{
  "horizontal_flip": false,
  "cutout": 0.25,
  "vocab_size": 55,
  "encoder_kernel_size": 3,
  "fusion": "cross_attention",
  "decoder_layers": 6,
  "decoder_fused_qkv": true,
  "decoder_qk_norm": false,
  "decoder_cross_attention_every": 2,
  "adamw_lr_other_params": 0.00099,
  "l1_shrink": 0.03,
  "final_lr_fraction": 0.1,
  "warmup_steps": 3080,
  "weight_decay": 0.01
}
Rows from block 7 of the image encoder of a small image captioner, named by matrix and row number. Rows with one number belong to one channel. Each number is 200 + 40 x the weight over its row's rms, rounded and kept within 0 to 999. All counts start at 0.
Before each channel's rows are labels from the 100 images, of 14976, where the channel reaches its highest value: "strongest on" is what is common among them. Only what is clearly more common there than usual is listed. The data: made-up road signs on poles. In brackets: how many of the 100, against the usual share in percent.
# convs1: 3x3 conv, stride 2 (encoder.blocks.7.convs.1.weight, 192x192x3x3, each kernel summed), inputs 39-77
# convs2: expand pointwise conv (encoder.blocks.7.convs.2.weight, 768x192x1x1, transposed), outputs 43-85

strongest on: cross (37 vs 3.8); black face (26 vs 8.7)
convs1.106,198,207,205,199,197,202,200,201,198,199,199,216,369,317,200,199,196,203,199,202,202,201,201,199,197,198,201,196,200,201,201,200,203,201,199,198,201,201,204
convs2.106,200,206,200,200,200,200,200,200,200,200,200,200,200,200,200,200,200,211,220,200,200,200,58,200,200,196,200,200,200,200,200,200,156,200,200,200,200,200,200,200,200,200,200

strongest on: brown face (60 vs 8.5); white rim (27 vs 8.2)
convs1.175,200,202,200,200,200,201,200,200,200,200,201,324,209,160,200,200,199,199,201,199,200,201,200,200,200,200,200,200,201,200,200,201,199,201,200,200,200,200,200
convs2.175,200,201,200,200,200,200,200,200,200,200,200,200,200,200,200,200,200,225,225,200,200,200,214,200,200,206,200,201,200,200,200,200,199,200,200,200,200,200,200,200,200,200,200

strongest on: & (48 vs 3.6); % (37 vs 3.7)
convs1.146,204,223,198,201,205,202,198,193,197,198,202,289,460,147,209,198,202,199,202,202,189,203,184,232,201,198,200,199,201,199,202,206,196,197,183,205,188,190,198
convs2.146,200,191,200,200,201,200,200,200,200,199,200,201,200,200,200,200,200,41,228,200,200,200,204,200,200,255,201,200,200,201,200,201,205,200,201,226,200,199,200,200,199,200,200

strongest on: black face (54 vs 8.7)
convs1.147,198,190,198,200,199,199,200,200,200,200,201,133,302,158,199,201,201,200,201,201,200,200,201,197,199,200,200,201,201,200,201,200,201,200,201,198,200,198,203
convs2.147,200,200,200,200,200,200,200,200,200,200,200,200,200,200,200,200,200,194,206,200,200,200,194,200,200,195,200,200,200,200,200,200,182,200,200,200,200,200,200,200,200,200,200

strongest on: purple face (37 vs 8.3); white rim (29 vs 8.2)
convs1.149,200,198,199,200,199,200,201,201,200,200,201,243,199,241,200,200,200,199,200,200,201,201,198,200,201,200,200,201,200,201,201,201,200,199,201,200,200,200,199
convs2.149,200,201,200,200,200,200,200,200,200,200,200,200,200,200,200,200,200,201,198,200,200,200,123,200,200,316,200,200,200,200,200,200,226,200,200,200,200,200,200,200,200,200,200

strongest on: arrow left (28 vs 3.6)
convs1.185,200,201,200,199,200,201,200,199,199,199,202,0,198,114,200,200,200,201,201,201,200,199,199,200,200,199,199,200,200,201,201,200,200,199,201,199,199,200,200
convs2.185,200,199,200,200,200,200,200,200,200,200,200,200,200,200,200,200,200,200,158,200,200,200,171,200,200,157,200,200,200,200,200,200,205,200,200,200,200,200,200,200,200,200,200

strongest on: black face (41 vs 8.7); P (30 vs 3.4)
convs1.184,200,209,205,200,198,200,202,199,199,199,202,279,159,63,197,202,198,199,200,201,199,195,196,199,198,199,202,198,198,198,199,200,199,199,197,198,198,196,197
convs2.184,200,194,200,200,200,200,200,200,200,200,200,200,200,200,200,200,200,221,185,200,200,200,207,200,200,259,200,200,200,200,200,200,178,200,200,200,200,200,200,200,200,200,200

strongest on: brown face (66 vs 8.5)
convs1.189,199,201,197,200,200,200,201,199,200,200,199,183,158,240,199,199,200,200,200,199,201,200,200,200,200,199,201,201,200,201,200,201,200,199,201,200,201,200,200
convs2.189,200,198,200,200,200,200,200,200,200,200,200,200,200,200,200,200,200,180,116,200,200,200,168,200,200,168,200,137,200,200,200,200,193,200,200,200,200,200,200,200,200,200,200

strongest on: star (41 vs 3.6)
convs1.44,199,199,212,200,200,200,199,200,199,199,200,196,285,311,200,199,199,200,199,199,200,201,200,199,200,200,201,201,199,201,201,200,198,201,202,200,200,198,199
convs2.44,171,197,200,200,200,200,200,200,200,200,200,200,200,200,200,200,200,203,213,200,200,200,144,200,200,200,200,200,200,200,200,200,230,200,200,200,200,200,200,200,200,200,200

strongest on: P (38 vs 3.4); arrow left (32 vs 3.6)
convs1.117,202,271,205,200,201,203,202,195,198,199,201,228,122,216,201,197,197,198,200,200,197,199,205,226,199,196,200,200,200,203,198,198,201,200,200,202,200,226,187
convs2.117,200,199,200,200,200,200,200,200,200,200,201,200,199,200,200,200,199,247,162,200,200,200,206,200,200,324,199,200,201,199,200,200,191,199,200,200,200,201,200,200,200,200,200

strongest on: star (47 vs 3.6); black face (28 vs 8.7)
convs1.164,201,238,198,197,199,201,204,201,203,199,189,257,227,400,202,198,199,199,202,199,196,199,198,211,202,195,197,199,198,200,199,199,197,199,202,200,202,179,205
convs2.164,175,210,200,200,200,200,200,200,200,200,200,200,200,200,200,200,200,254,6,200,200,200,103,200,200,171,200,200,200,200,200,200,183,200,200,190,200,200,200,200,200,200,200

strongest on: % (48 vs 3.7)
convs1.115,200,200,199,201,200,200,200,200,200,200,201,189,193,177,199,201,200,200,201,200,199,199,200,199,201,199,200,199,199,200,200,200,200,199,199,200,199,201,199
convs2.115,200,199,200,200,200,200,200,200,200,200,200,200,200,200,200,200,200,212,203,200,200,200,209,200,200,196,200,200,200,200,200,200,207,200,200,199,200,200,200,200,200,200,200

strongest on: % (28 vs 3.7); white face (28 vs 8.3)
convs1.52,200,188,202,200,199,200,200,200,202,198,203,279,321,222,202,203,198,201,200,199,206,199,200,187,201,201,199,198,200,203,201,199,199,200,201,202,200,204,203
convs2.52,0,197,200,200,200,200,200,200,200,200,200,200,200,200,200,200,200,374,428,200,200,200,421,200,200,226,200,200,200,200,200,200,196,200,200,209,200,200,200,200,200,200,200

strongest on: star (40 vs 3.6)
convs1.87,201,204,195,200,198,201,199,200,200,200,200,254,261,348,200,199,199,199,200,199,201,200,202,200,200,199,201,201,201,200,200,199,200,201,202,201,200,200,201
convs2.87,200,197,200,200,200,200,200,200,200,200,200,200,200,200,200,200,200,197,186,200,200,200,325,200,200,145,200,156,200,200,200,200,199,200,200,200,200,200,200,200,200,200,200

strongest on: 90 (29 vs 3.6); white face (28 vs 8.3)
convs1.159,200,206,197,200,199,199,200,201,201,200,199,213,130,147,202,200,199,200,200,202,200,201,198,191,199,199,199,200,200,200,199,202,200,199,200,201,199,202,199
convs2.159,200,201,200,200,200,200,200,200,200,200,200,200,200,200,200,200,200,210,192,200,200,200,189,200,200,198,200,200,200,200,200,200,186,200,200,195,200,200,200,200,200,200,200

strongest on: arrow left (59 vs 3.6); arrow up (29 vs 3.4)
convs1.132,199,174,168,202,199,200,200,196,197,200,199,353,218,385,204,205,200,200,201,198,200,199,195,171,198,201,201,203,201,197,198,201,201,205,193,201,198,202,203
convs2.132,200,200,176,200,200,200,200,200,200,200,200,200,200,200,200,200,200,202,242,200,200,200,201,200,200,206,200,200,200,200,200,200,206,200,200,199,200,200,200,200,200,200,200

strongest on: arrow left (29 vs 3.6)
convs1.124,200,224,196,199,198,202,201,200,199,200,199,175,31,229,202,203,199,197,198,201,202,200,194,236,201,202,201,200,202,198,201,197,198,200,199,203,201,197,201
convs2.124,200,198,200,200,200,200,200,200,200,200,200,200,200,200,200,200,200,254,196,200,200,200,270,200,200,145,200,200,200,200,200,200,255,200,200,199,200,200,200,200,200,200,200

strongest on: cross (54 vs 3.8); black face (39 vs 8.7)
convs1.79,201,193,194,198,201,202,198,199,201,199,198,115,107,531,201,201,202,198,201,202,198,200,198,201,202,199,199,200,201,202,200,197,199,197,194,200,198,197,199
convs2.79,200,202,200,200,200,200,200,200,200,200,200,200,200,200,200,200,200,201,223,200,200,200,0,200,200,183,200,200,200,200,200,200,198,200,200,200,200,200,200,200,200,200,200

strongest on: B (71 vs 3.6)
convs1.11,201,205,201,202,200,198,200,200,202,201,201,274,534,176,200,202,202,200,201,201,202,199,200,197,199,199,200,201,202,200,200,201,199,200,198,200,200,189,200
convs2.11,200,191,200,200,200,200,200,200,200,200,200,200,200,200,200,200,200,199,223,200,200,200,301,200,200,169,200,200,200,200,200,200,187,200,200,200,200,200,200,200,200,200,200

strongest on: B (46 vs 3.6); black face (36 vs 8.7)
convs1.191,201,205,211,197,199,200,199,203,202,200,200,241,310,362,199,199,202,199,199,200,194,199,200,204,196,196,198,198,199,200,201,200,199,201,203,201,202,200,202
convs2.191,200,219,200,200,200,200,200,200,200,200,200,200,200,200,200,200,200,68,194,200,200,200,0,200,200,196,200,200,200,200,200,200,249,200,200,196,200,200,200,200,200,200,200

strongest on: brown face (29 vs 8.5)
convs1.101,201,228,202,197,202,198,202,199,199,200,195,173,230,272,203,198,199,198,197,200,203,200,193,166,200,197,200,202,201,201,203,197,200,202,202,200,200,197,201
convs2.101,200,214,200,200,200,200,200,200,200,200,200,200,200,200,200,200,200,99,227,200,200,200,200,200,200,239,200,200,200,200,200,200,194,200,200,203,200,200,200,200,200,200,200

strongest on: P (47 vs 3.4); black face (29 vs 8.7)
convs1.15,201,200,205,200,200,200,200,201,200,201,200,185,249,174,200,200,201,201,200,200,200,200,199,200,200,200,200,201,200,199,200,200,201,199,198,199,201,200,199
convs2.15,200,200,200,200,200,200,200,200,200,200,200,200,200,200,200,200,200,201,148,200,200,200,198,200,200,210,200,200,200,200,200,200,200,200,200,200,200,200,200,200,200,200,200

strongest on: 20 (35 vs 3.8); black face (30 vs 8.7)
convs1.70,200,89,197,199,201,199,198,198,203,200,202,95,314,153,204,201,199,201,187,206,196,202,203,215,201,199,198,202,200,196,201,196,199,198,197,205,199,201,198
convs2.70,200,232,199,200,201,200,200,200,200,200,200,200,200,200,200,201,200,220,202,200,200,201,129,201,200,212,200,240,200,201,200,200,204,200,200,197,199,200,200,199,200,200,200

strongest on: 30 (43 vs 3.7)
convs1.26,200,201,200,198,200,202,199,200,201,199,199,302,266,0,203,199,202,202,201,199,200,202,201,197,200,198,201,198,201,199,200,200,199,199,201,200,199,198,202
convs2.26,120,199,200,200,200,200,200,200,200,200,200,200,200,200,200,200,200,246,327,200,200,200,206,200,200,134,200,201,200,200,200,200,196,200,200,200,200,200,200,200,200,200,200

strongest on: star (58 vs 3.6); white face (25 vs 8.3)
convs1.92,200,199,192,200,200,201,200,200,199,200,201,218,150,301,200,202,200,199,200,200,199,200,201,199,200,199,200,200,200,199,199,199,200,200,202,199,199,201,201
convs2.92,200,201,200,200,200,200,200,200,200,200,200,200,200,200,200,200,200,201,133,200,200,200,268,200,200,147,200,200,200,200,200,200,215,200,200,200,200,200,200,200,200,200,200

strongest on: 30 (88 vs 3.7)
convs1.116,199,191,200,200,201,199,201,199,198,200,201,158,254,233,199,200,200,200,199,201,201,199,200,201,201,202,200,199,199,200,200,201,200,201,196,199,202,202,201
convs2.116,200,200,200,200,200,200,200,200,200,200,200,200,200,200,200,200,200,219,190,200,200,200,301,200,200,191,200,200,200,200,200,200,150,200,200,200,200,200,200,200,200,200,200

strongest on: 30 (64 vs 3.7); B (29 vs 3.6)
convs1.51,199,201,201,202,201,202,197,201,197,199,203,292,191,391,198,204,202,199,198,199,201,202,203,210,202,202,199,200,201,203,199,200,202,199,198,200,193,200,204
convs2.51,178,200,200,200,200,200,200,200,200,200,200,200,200,200,200,200,200,146,129,200,200,200,199,200,200,204,200,200,200,200,200,200,200,200,200,200,200,200,200,200,200,200,200

strongest on: 70 (50 vs 3.5); Z (33 vs 3.3)
convs1.34,200,205,203,199,199,200,201,201,200,200,201,208,198,361,200,200,200,199,200,200,200,199,200,199,200,201,201,200,200,199,200,200,200,199,199,200,202,201,201
convs2.34,200,205,200,200,200,200,200,200,200,200,200,200,200,200,200,200,200,212,284,200,200,200,263,200,200,204,200,209,200,200,200,200,168,200,200,188,200,200,200,200,200,200,200

strongest on: 50 (28 vs 3.9)
convs1.136,202,198,181,196,199,193,199,201,202,200,199,231,412,242,197,195,201,202,198,195,195,200,203,124,197,204,201,198,202,201,199,202,198,207,205,197,197,216,202
convs2.136,200,207,200,200,200,200,200,200,200,200,200,200,200,200,200,200,200,186,168,200,200,200,144,200,200,203,200,200,200,200,200,200,207,200,199,200,200,200,201,200,200,200,200

strongest on: Z (26 vs 3.3); 70 (25 vs 3.5)
convs1.13,200,209,198,202,200,202,200,198,199,200,201,205,143,179,202,200,201,201,201,200,200,201,202,196,200,199,200,199,199,199,200,199,202,201,200,201,199,203,199
convs2.13,200,200,200,200,200,200,200,200,200,200,200,200,200,200,200,200,200,200,315,200,200,200,191,200,200,168,200,199,200,200,200,200,164,200,200,199,200,200,200,200,200,200,200

strongest on: brown face (48 vs 8.5); white rim (29 vs 8.2)
convs1.156,201,200,205,199,201,199,200,201,201,197,197,405,214,201,201,199,201,201,200,202,200,199,201,198,200,199,201,200,198,198,197,188,200,198,202,201,198,199,199
convs2.156,164,185,200,200,200,200,200,200,200,200,200,200,200,200,200,200,200,197,197,200,200,200,201,200,200,125,200,200,200,200,200,200,198,200,200,200,200,200,200,200,200,200,200

strongest on: brown face (30 vs 8.5); white face (25 vs 8.3)
convs1.85,197,215,222,204,198,195,201,200,199,197,193,132,255,121,195,206,200,199,200,195,202,201,199,192,199,199,198,200,199,203,199,201,201,198,207,200,199,207,195
convs2.85,200,192,200,200,200,200,200,200,200,200,200,199,200,200,200,200,200,210,268,200,200,200,151,200,200,280,200,200,200,200,200,200,104,200,200,216,200,200,200,200,200,200,200

strongest on: brown face (45 vs 8.5)
convs1.63,200,201,201,198,199,200,200,199,200,200,200,157,154,221,200,199,200,199,201,202,201,200,200,198,198,200,199,198,200,200,201,201,202,199,202,201,200,198,201
convs2.63,200,219,200,200,200,200,200,200,200,200,200,200,200,200,200,200,200,202,322,200,200,200,182,200,200,290,200,200,200,200,200,200,201,200,200,201,200,200,200,200,200,200,200

strongest on: white face (35 vs 8.3); star (32 vs 3.6)
convs1.165,201,166,205,201,200,199,200,197,199,201,204,229,225,254,196,202,201,200,198,196,204,198,201,205,200,199,202,200,199,198,200,201,200,200,199,200,199,200,196
convs2.165,200,189,200,200,200,200,200,200,200,200,200,200,200,200,200,200,200,156,248,200,200,200,215,200,200,204,199,200,200,200,200,200,198,200,200,200,200,200,200,200,200,200,200

strongest on: % (64 vs 3.7); black face (28 vs 8.7)
convs1.64,198,191,197,201,199,199,198,199,201,200,199,234,59,325,201,201,200,201,199,199,202,197,197,190,200,206,202,199,200,204,202,201,199,199,199,200,197,201,200
convs2.64,200,202,200,199,200,200,200,201,200,200,200,201,200,200,200,200,200,229,205,200,200,200,163,200,200,205,200,200,200,200,200,200,121,200,200,207,200,200,200,200,200,200,200

strongest on: 70 (48 vs 3.5); Z (47 vs 3.3)
convs1.82,200,201,201,200,200,200,201,200,200,200,200,201,150,215,200,201,200,200,199,200,200,200,200,199,200,201,200,199,200,200,200,199,201,201,201,201,201,199,200
convs2.82,200,194,200,200,200,200,200,200,200,200,200,200,200,200,200,200,200,220,190,200,200,200,184,200,200,270,200,200,200,200,200,200,50,200,200,200,200,200,200,200,200,200,200

strongest on: arrow left (47 vs 3.6); arrow up (33 vs 3.4)
convs1.46,198,229,204,199,201,199,198,199,204,200,200,172,188,524,198,198,203,198,199,202,195,197,197,151,201,201,197,199,198,199,200,200,202,201,207,199,199,201,203
convs2.46,200,203,200,200,200,200,200,200,200,200,200,200,200,200,200,200,200,334,544,200,200,200,357,200,200,277,200,200,200,200,200,200,190,200,200,207,200,200,200,200,200,200,200

strongest on: 70 (36 vs 3.5); Z (30 vs 3.3)
convs1.93,201,198,200,199,200,199,200,200,199,200,201,213,69,185,198,197,201,200,200,199,199,199,200,198,199,201,200,200,200,199,200,199,200,199,200,201,198,199,196
convs2.93,223,200,200,200,200,200,200,200,200,200,200,200,200,200,200,200,200,257,176,200,200,200,191,200,200,279,200,200,200,200,200,200,199,200,200,210,200,200,200,200,200,200,200

strongest on: 20 (52 vs 3.8); Z (27 vs 3.3)
convs1.109,198,213,203,201,199,200,199,200,203,199,199,202,198,142,202,201,201,198,197,200,198,196,198,160,198,200,199,199,202,199,201,199,196,199,193,199,199,203,199
convs2.109,200,206,200,200,200,200,200,200,200,200,200,201,200,201,200,200,200,125,110,200,200,200,175,200,200,238,199,200,200,200,200,200,323,200,200,205,200,200,200,200,200,200,199

strongest on: & (53 vs 3.6)
convs1.139,194,198,204,203,199,197,199,197,201,197,212,208,467,140,199,205,205,202,196,201,209,196,196,192,196,201,199,201,205,199,202,204,199,202,199,201,204,210,203
convs2.139,201,202,200,200,200,200,200,200,200,200,200,200,200,200,200,200,200,343,233,200,200,200,87,200,200,187,200,202,200,200,200,200,263,200,200,198,200,200,200,200,200,200,200

strongest on: black face (29 vs 8.7)
convs1.183,198,203,229,200,200,200,198,199,201,200,199,231,194,161,200,201,199,198,202,198,212,200,200,199,198,202,200,200,199,202,200,200,200,199,202,199,198,194,200
convs2.183,200,194,200,200,200,200,200,200,200,200,200,200,200,200,200,200,200,186,0,200,200,200,111,200,200,255,200,200,200,200,200,200,169,200,200,185,200,200,200,200,200,200,200

strongest on: black face (42 vs 8.7); 10 (28 vs 3.5)
convs1.113,198,193,196,196,199,201,200,199,202,201,199,96,177,243,200,199,200,203,203,202,200,203,201,204,202,199,200,200,202,201,200,202,201,203,196,201,203,197,203
convs2.113,200,237,200,200,200,200,200,200,200,200,200,200,200,200,200,200,200,302,228,200,200,200,52,200,200,214,200,200,200,200,200,200,205,200,200,210,200,200,200,200,200,200,200

strongest on: & (27 vs 3.6); % (27 vs 3.7)
convs1.143,199,229,199,204,198,199,201,200,198,201,200,209,137,166,198,196,199,201,195,199,203,201,200,153,199,205,199,200,201,205,199,203,200,196,191,203,210,197,197
convs2.143,200,199,200,200,200,200,200,200,200,200,200,200,200,200,200,200,200,257,188,200,200,200,159,200,200,344,200,200,200,200,200,200,101,200,200,200,200,200,200,200,200,200,200

strongest on: & (47 vs 3.6); % (35 vs 3.7)
convs1.50,202,204,198,200,201,199,202,199,199,199,201,317,316,244,198,197,199,201,201,200,201,201,193,158,201,199,201,200,199,203,201,202,202,196,198,197,198,198,203
convs2.50,200,203,200,200,200,200,200,200,200,200,200,200,200,200,200,200,200,191,168,200,200,200,238,200,200,230,200,200,200,200,200,200,182,200,200,200,200,200,200,200,200,200,200

strongest on: 70 (32 vs 3.5)
convs1.128,200,197,198,201,201,202,203,199,198,202,201,254,133,89,201,199,200,198,201,201,196,200,200,199,201,197,200,200,201,198,203,199,200,202,201,204,197,202,201
convs2.128,200,194,200,200,200,200,200,200,200,200,200,200,200,200,200,200,200,173,248,200,200,200,237,200,200,200,200,200,200,200,200,200,207,200,200,200,200,200,200,200,200,200,200

strongest on: brown face (66 vs 8.5); white rim (35 vs 8.2)
convs1.68,200,196,200,200,200,201,199,201,200,200,199,268,157,203,199,200,200,200,201,199,200,199,198,199,200,200,200,201,200,200,199,201,200,199,201,200,201,199,200
convs2.68,200,198,200,200,200,200,200,200,200,200,200,200,200,200,200,200,200,204,283,200,200,200,207,200,200,202,200,200,200,200,200,200,206,200,200,200,200,200,200,200,200,200,200

strongest on: black face (39 vs 8.7)
convs1.36,200,189,199,201,200,201,200,199,199,200,198,223,273,255,201,202,200,200,200,200,199,202,200,207,200,199,201,201,201,200,200,201,201,199,201,201,201,200,200
convs2.36,200,201,200,200,200,200,200,200,200,200,200,200,200,200,200,200,200,202,200,200,200,200,200,200,200,176,200,200,200,200,200,200,200,200,200,200,200,200,200,200,200,200,200

strongest on: white face (37 vs 8.3)
convs1.131,198,197,199,200,200,200,202,200,199,200,198,225,208,221,200,201,201,200,200,201,199,201,198,211,200,199,200,201,201,201,200,200,199,198,200,199,201,201,198
convs2.131,182,197,200,200,200,200,200,200,200,200,200,200,200,200,200,200,200,152,180,200,200,200,354,200,200,145,200,200,200,200,200,200,206,200,200,199,200,200,200,200,200,200,200

strongest on: white face (47 vs 8.3)
convs1.24,200,200,199,200,201,200,200,200,200,200,200,277,186,213,200,200,200,201,199,201,201,200,200,199,200,199,200,200,200,200,200,199,201,199,200,200,201,200,201
convs2.24,200,200,200,200,200,200,200,200,200,200,200,200,200,200,200,200,200,193,229,200,200,200,219,200,200,175,200,200,200,200,200,200,200,200,200,200,200,200,200,200,200,200,200

strongest on: blue face (37 vs 8.4); purple face (25 vs 8.3)
convs1.17,200,199,201,200,200,201,200,201,200,200,199,169,172,178,200,200,200,199,199,200,200,200,200,198,201,200,200,200,200,200,200,199,200,200,200,201,200,200,200
convs2.17,200,199,200,200,200,200,200,200,200,200,200,200,200,200,200,200,200,200,194,200,200,200,235,200,200,431,200,197,200,200,200,200,199,200,200,200,200,200,200,200,200,200,200

strongest on: cross (58 vs 3.8); star (33 vs 3.6)
convs1.103,201,201,198,200,200,201,199,199,200,200,199,205,81,710,200,200,200,200,201,201,201,201,200,202,200,199,201,201,201,201,201,200,201,198,199,200,199,201,199
convs2.103,200,196,200,200,200,200,200,200,200,200,200,200,200,200,200,200,200,226,205,200,200,200,184,200,200,194,200,200,200,200,200,200,190,200,200,200,200,200,200,200,200,200,200

strongest on: 90 (47 vs 3.6)
convs1.48,199,197,211,200,200,201,199,201,199,200,200,212,147,212,200,201,200,199,199,201,199,199,193,194,199,200,200,201,199,201,200,199,200,201,202,200,199,200,199
convs2.48,200,200,200,200,200,200,200,200,200,200,200,200,200,200,200,200,200,235,180,200,200,200,322,200,200,155,200,200,200,200,200,200,203,200,200,200,200,200,200,200,200,200,200

strongest on: 20 (43 vs 3.8); arrow up (35 vs 3.4)
convs1.80,200,189,201,200,200,201,200,200,200,200,201,176,175,197,199,200,200,200,199,200,200,200,202,201,200,201,199,199,200,200,200,200,201,200,200,200,201,198,202
convs2.80,200,196,200,200,200,200,200,200,200,200,200,200,200,200,200,200,200,194,51,200,200,200,193,200,200,236,200,200,200,200,200,200,206,200,200,199,200,200,200,200,200,200,200

strongest on: cross (69 vs 3.8); black face (26 vs 8.7)
convs1.1,200,198,201,201,200,202,202,202,199,202,202,178,207,472,199,199,200,202,201,198,201,200,203,197,198,199,200,200,199,200,202,200,200,201,205,199,201,202,200
convs2.1,200,214,200,200,200,200,200,200,200,200,200,200,200,200,200,200,200,173,170,200,200,200,209,200,200,251,200,171,200,200,200,200,209,200,200,199,200,200,200,200,200,200,200

strongest on: black face (31 vs 8.7); H (26 vs 3.8)
convs1.176,200,197,200,201,200,202,200,199,200,200,199,166,193,284,201,199,200,200,199,200,199,200,201,200,200,200,201,200,199,202,199,202,200,200,201,200,200,199,202
convs2.176,200,199,200,200,200,200,200,200,200,200,200,200,200,200,200,200,200,210,154,200,200,200,121,200,200,282,200,200,200,200,200,200,200,200,200,200,200,200,200,200,200,200,200

strongest on: 70 (27 vs 3.5)
convs1.12,200,186,199,201,200,200,201,200,201,201,199,171,127,191,200,199,202,200,201,201,201,200,199,200,199,201,201,199,200,199,201,200,200,198,201,200,201,201,198
convs2.12,200,200,200,200,200,200,200,200,200,200,200,200,200,200,200,200,200,223,177,200,200,200,209,200,200,84,200,200,200,200,200,200,205,200,200,200,200,200,200,200,200,200,200

strongest on: % (44 vs 3.7); black face (26 vs 8.7)
convs1.102,201,202,201,199,201,200,198,200,200,202,203,289,0,228,198,198,200,199,198,201,198,199,192,262,200,198,198,200,199,201,200,202,199,203,201,199,200,198,203
convs2.102,200,178,200,200,200,200,200,200,200,200,200,200,200,200,200,200,200,230,223,200,200,200,179,200,200,333,200,192,200,200,200,200,194,200,200,200,200,200,200,200,200,200,200

strongest on: 70 (47 vs 3.5); Z (28 vs 3.3)
convs1.62,199,196,197,200,200,198,197,199,202,202,199,254,221,132,199,200,202,200,198,201,199,200,199,201,200,201,200,201,201,201,200,199,201,200,199,202,203,202,197
convs2.62,200,203,200,200,200,200,200,200,200,200,200,200,200,200,200,200,200,166,244,200,200,200,168,200,200,859,200,200,200,200,200,200,178,200,200,200,200,200,200,200,200,200,200

strongest on: white face (26 vs 8.3)
convs1.37,201,194,203,200,201,200,199,199,198,200,197,148,306,76,200,202,200,200,201,202,205,200,201,199,202,200,201,200,199,201,201,201,199,200,201,199,200,188,203
convs2.37,200,197,200,200,200,200,200,200,200,200,200,200,200,200,200,200,200,277,221,200,200,200,205,200,200,233,200,200,200,200,200,200,200,200,200,199,200,200,200,200,200,200,200

strongest on: star (34 vs 3.6)
convs1.35,199,197,197,200,200,200,200,200,200,202,201,120,82,81,201,200,200,200,199,200,200,201,199,200,199,202,200,201,200,203,201,199,200,198,199,201,200,200,198
convs2.35,361,203,200,200,200,200,200,200,200,200,200,200,200,200,200,200,200,166,437,200,200,200,0,200,200,209,200,200,200,200,200,200,191,200,200,199,200,200,200,200,200,200,200

strongest on: 50 (45 vs 3.9)
convs1.97,200,220,199,201,198,201,202,199,199,201,203,172,6,148,202,200,199,202,201,200,202,200,200,199,200,202,200,201,200,198,201,203,198,207,199,200,196,201,199
convs2.97,168,181,200,200,200,200,200,200,200,200,200,200,200,200,200,200,200,307,87,200,200,200,274,200,200,183,200,200,200,200,200,200,191,200,200,200,200,200,200,200,200,200,200

strongest on: 20 (54 vs 3.8); Z (38 vs 3.3)
convs1.78,200,182,197,200,199,201,201,198,199,200,201,235,189,150,204,201,200,200,202,199,202,202,199,201,202,202,200,201,200,201,199,200,198,199,201,202,199,201,200
convs2.78,200,209,200,200,200,200,200,200,200,200,200,200,200,200,200,200,200,132,177,200,200,200,333,200,200,506,200,200,200,200,200,200,260,200,200,182,200,200,200,200,200,200,200

strongest on: & (48 vs 3.6); black face (29 vs 8.7)
convs1.174,200,201,203,200,201,199,200,202,201,199,201,167,145,334,198,200,201,201,200,201,202,201,206,200,201,199,199,198,198,200,202,199,202,200,201,202,197,200,196
convs2.174,200,211,200,200,200,200,200,200,200,200,200,200,200,200,200,200,200,225,184,200,200,200,204,200,200,189,200,200,200,200,200,200,144,200,200,200,200,200,200,200,200,200,200

strongest on: star (33 vs 3.6); white face (32 vs 8.3)
convs1.27,200,197,200,200,199,200,199,201,197,200,201,171,291,215,200,199,200,201,200,198,194,199,202,204,197,198,201,201,200,203,199,200,199,199,200,199,201,203,200
convs2.27,249,211,200,200,200,200,200,200,200,200,200,200,200,200,200,200,200,220,67,200,200,200,432,200,200,219,200,211,200,200,200,200,193,200,200,187,200,200,200,200,200,200,200